Weights of a small audio captioner: 10100 steps.
Rows from block 2 of the audio encoder of a small audio captioner, named by matrix and row number. Rows with one number belong to one channel. Each number is 128 + 24 x the weight over its row's rms, rounded and kept within 0 to 255. All counts start at 0.
Before each channel's rows are labels from the 100 clips, of 14976, where the channel reaches its highest value: "peak on" is the class under the peak. Only what is clearly more common there than usual is listed. The data: synthesised sound scenes: up to three everyday sounds over a background. In brackets: how many of the 100.
# convs1: first pointwise conv (encoder.blocks.2.convs.1.weight, 128x128x1, standardized in use), inputs 64-127
# convs3: second pointwise conv (encoder.blocks.2.convs.3.weight, 128x128x1, standardized in use, transposed), outputs 64-127

peak on: door slam (53); drum roll (25)
convs1.127 [184 143 135 157 113  97 152 114 132 138 154  97 161 116  87 116 175 140 115 100 187 168 131 152 132  78 120 173 124 144 147 162 141 161 150 124  83  70 102 130 113 141 139 140 115 116 122 142 147 127 124 144 134 150 120 144 124 151 131 133 147 157 129 152]
convs3.127 [115 115 120 154 159 113 143 113  97 148 115 123 152  99 144 127 153 139  90 166 167 120 150 154 110 120 185 143 102  90 106 169 138 152 127 124 119  93 150 120 171 139 145 110 145 144 130 132 121 118 115 155 147 172 147 141 140  54 131 190 145  53 116 152]

peak on: door slam (28)
convs1.45 [ 46 119 124 164 114 158 114  97 182 131  76 117 147 158 125  98 134  78 117 107 131 154 156 113  77 129 122 150 146 138 154 106 144 174 105 123 111 129 186 132 118 178 119 154 122 158 116 101 118 126 135  97 137 123 143 139 107 103 151 111 134 134 132 122]
convs3.45 [140 129 112 147 137 181 130 127 113 145 134 112 106 106 123 178  54 155 139 139 124 132 109 145 145 146  91 150 123 111 135 110 147 138 178 124 187 162 149 148 132 165 151 123 117 114 136 164 123 127 134 123 111  98 134 132 100 137 120 123 105 103 132  96]

peak on: bird chirping (43)
convs1.40 [140 108 123 128 129 147 108 156 133 145 135  91 146 120 152 131 142 164 169 129 121 183 125 103 147 134 112 127 138 154 120 149 106 109 136 126 131  91 130 111  94 141 150 115 146 139 150 125 110 133 162 138 124 130 168 128 126  94 134 145 119 107 138 145]
convs3.40 [145  81 132 166 122 104  99 123 120 127 135 115 121  73 155 122 127 102  85 158 147 114 100 135 123 117 138 140 132 133 118 117 146 114 140  78 160 133 161 153 163  98 150 100 111 130 112 154  98 118  90 149 141 132 124 121 154 123 137 118 110 150 149 144]

peak on: siren (36); meowing (29)
convs1.54 [165 112 124 114 149 118 149 123 186 153  63 100 150 130 135 133 112 118 111 155 121 100 156 116 148 131 112 149 103 125 138 108  66 151 107 105 108 129 156 130 146 147 134 123  71 146 138 115 118 141 123 134 142 116 112 102 182 164 117 128 133 126 177 102]
convs3.54 [123 151 127 132 106 147 116 128 122 135  94 141 113 132 153 178 146 105 108 112 151 121 117  99 117  85 143 116 145 148 126  91 102 123 109 119 175  95 130 161 155 176 167 122 126  97 124 140 175 134 148 162 176 139 143 116 127 137 131 113 130 146 108 164]

peak on: door slam (25)
convs1.124 [154 101 122 162 107 124 122  94 131 137 131 107 132 149 125 141 112 105 139 172 124 116 138 189 156 135 153  88 119 150 106 143 126 181 160 158 115 106 146 133 114 136 133 153 144 128 126 129 121 129 108 158 140 151 162 139 131 124 124  91 156 168 129 150]
convs3.124 [154 137  89  78 112 111 140 119 155 121 114 146 131 108  91 117 105 118 130 139 117 117 154 120 139  83 111  56 114 131 111 149 155 169 106 131 134 134  99 104 120 165 130 154 144 178 128 104 158 175 115 160 113 127 129 112 126 113  89 138 140  99 173 136]

peak on: laser zap (50)
convs1.113 [127 105 145 110 129 120  81 123 146 125 135 126 175 136 127 166 124 122 117 128  83 104 131 108 123 136  81 147 125 110  94  98 100 101 164 140 158 151 106 124  94  94 173 164 156 172 135 140 122 112 131 106 146 156  81 138 124 126  76 113 141  97 139 149]
convs3.113 [134 180  86 148 117  80 108 144 136 130 124 109 118 118 122 193 132 163 162 107 179 128 148  97 185 136 104  79 133  76 133 151 139  99 132 144 135 155 132 121 111 131  67 136 142 108  86  81 159 176 118 114 129 120 120 119 116 121 113 129 127 109 114 108]

peak on: door slam (41)
convs1.13 [171 117 133 106 105 162 133 109 120 130 123 131 136 109 118 114 109 156 143 135 135 147 121 108 160 187  73  93 151 129 139 145 108 100  84  97 127 177 126 134 130 142 112  91 140 103 112 108 129 132 117 132 149 167 135 118 124 107  98  97 129  67 108 112]
convs3.13 [ 84 122 127 166 127 163 120 132  86 136 151 126 113  95 138 173 134 138 125 136 140 117 125 141 133 121 129 146  97 131 132 129 135 117 136  97 109 104 125 146 141 141 154 161 103 144 120 118 128 123 105 111 113  93 150 123 153 135 110 132 114 136 146 126]

peak on: water drop (32)
convs1.56 [130 124 134 128 176  71 106 120 141 134 130 110 174 112 100 102 130 103 132 134 149 122 101 105  92 137 101 146 109 134  78 155  97 121 147 139 128 115 138 213 133 172  73 101 139 158 127 111  97 125 136 105 101  75 150 142 147  78 132  99 137 126 125 128]
convs3.56 [117 146 104 177 166 134 163 122 161 142 142 132 141 125 109 125 147  97 126 115 117 148  81 105 133 136 136 120 118 167 104 152 162 119 129 140 101 158 118 111 107 112 153 119 117 146 132 140 156 101 129 108 153 114 109 173 132  76 120 167 142  78 137 121]

peak on: water drop (33)
convs1.103 [161  93 118  92 103 122 113 107 121 136  88  99 130 112 151 105 113 158 182 126 118 124 120 122 156 120 114 143 146 105 136 108 159 107 151 125 127 176 105 150 116 145 144 141 139 136 113  82 125 111 122 121 143 122  77 132 157 125 131  99  77 160 112  96]
convs3.103 [136 145 142 149 128 141 117 154 138 109 136 159 157 116 115 110 131 131 122 139 131 124 130  98 164 108 101 146 136 136 140 118 116 116 110 135 109 121 154 128 167 127 100 103 134 115 177 139 149 179 136 140 105 143 138 148 147 169  99 159 137 118 122 127]

peak on: laser zap (28)
convs1.79 [151 114 103  91 132 153 105 110 107  95 118 127 105 144 106 161 136 102 127 115 127 128 120 164 139  97 123 137  98 132 129  68 110 156  87 146 118 152 105 156 154 142 100 147 139 120 123 140 139 158 116 138 133 111 113 168 150 109 135 111 119 164 119  84]
convs3.79 [107 144 124 118 140 119 171 126 188 127  90 135 152 132 184 139 145 156 174 160 149 118 138 126 128 126 114 115 124 122 117 139 105 136 128 159  91 121 130 124  94 124  82 130 116 138 110  95 117  63 127 104 125 112 141 131 149 122 126 171 148 131 119 112]

peak on: church bell (27)
convs1.21 [146 113 148 131 170 129  90  57 132 127 123 120 129 142 116 135 163 155 138 126 120 135  63  98 125 146 115 121 124 138 154 120 116 133 103 120 138 135  99 161 147 119 145 111  94 154 152 124 154 156 143 123 148 144  73 102 184 117 119 129 120 116 129 159]
convs3.21 [144  79 141 163 113 121 132 124 115 100 177  98 128 153 103 121  83 112 129 132 115 151 147 125 122 199 118 146 136 123 107 144  98 119  94 133 117 123 173  58 110 108 114 130 124 114 151 124 166 113 127 132 104 111  97 144 100  81 113  99 160 114 117 107]

peak on: glass breaking (27)
convs1.48 [119 109 107 111 108 109 150 133 110 150 106  96 103 163 133 116 129 118 107 149 110 129 140  95 115 137  49  95 147 117  87 132 143 116 125 128 125  88 102  96 149 162 124 119 111 119  79  92 117 133 129 105  98 146 107  81 113 186 135 149 101 138 136 138]
convs3.48 [ 73 155 106  93  46 122 134 125 146 142 108 120  78 123 168 125 107 155 106 101 122 118 126 133 132 146 112 133 149 131 170 139 127 141 136 133 110 129 135 128 147  95  95 130 102 113  98 146  91 133  93 115 191 118 140 120 150 175 136 144 121 113 115 151]

peak on: bird chirping (25)
convs1.92 [146 142 106 129 130  56 113 107 113 119 122 152 143 120 115 130 121 151 121 166  77 105 123 160 107 193  96  91 156 133 176 112 110  93 138 156 122 110 147 129 103 132 158 126 142  96 160 115  98 136 154 141 160 128 186  90 109 174  93 148 114  85 139  78]
convs3.92 [148  95 124 146 141 119 169 140 115 101  90 127 115 114 148 143 133 143 132 128 159 125 130 146 119 133 134  93  98  83 152 117 123 113 134 169 150 140 164 131 145 134 143 125 150 148 174 116 155  87  93 180 140 104 129 126 140 136 157 143 139 138 138 167]

peak on: meowing (42); siren (32)
convs1.19 [ 98 125 147  81 121 107 147 122 139 170 138 118 158 117 152 121 139 132  99 130 109 146 131 136  93 164  77 126 139 128  91 124 106 136 125 131 108 129 130 107 127 139 130 103  98  72 112 113  99 111  96 139 144 138 159 143 133 117 126  83 135 134 167  93]
convs3.19 [139 140 150 131 146 133 102 182  94 188 122 149 120  97 136 109 136 125 135 117 112 129 112  85 162 175 112 110 124 152 106 164 165 122 143 117 105 118 161 137  99 119 135 144 169 184 139  97 114 111 112 125 173 179  95 111 155 141 124  65 133 124 177 129]

peak on: siren (31)
convs1.117 [166  92 147 102 125 121 117  86 150 132 167 158 141 148 152  81 133 110 116 140 105 171 162 116 121  99 130 150 124 120  84 147  91 128 114  84 142 139 118 147 136 143 114 126 117 175 117 142 114 121  88 132  94 138 116 132 121 156  95 117 170 123 144 116]
convs3.117 [143 135 135 207 173 140 128 124 121 142 109  95 134 179 116 126 146 135 145 125 110 150 130 119  85 116 173 119 114 142 142 186 118 144 169 120 127 148 122  89 136 121 123 108 129 135 124 113 143 104 117 129 125 162 158 133 102 128  75 153  69 125 114 120]

peak on: siren (33); bird chirping (25)
convs1.22 [161 145 144 115 105 153 107  66 128 140 102 124 130 148 143 167 144 127 191 123  69 168 126 105 103 190 133 145 136 134 114 127 140 124 117 165 112 141 127 173 112 112 207 158 154 126 106 128 125 124 116 156 146 105 167 150 119 112 139 135 137 158 109 156]
convs3.22 [109 168  89 122 130 138 136 138 106 101 110 121 105  98 158 147  71  97 103 126 137 109 147 135 125 124 105 127 105 174 128  99 109 143 100 167 197 128 140 149 132 122 186 124  93 116 151 149  90 137 151 105 108 158 146 157 127 124 120 112 157 100 133  91]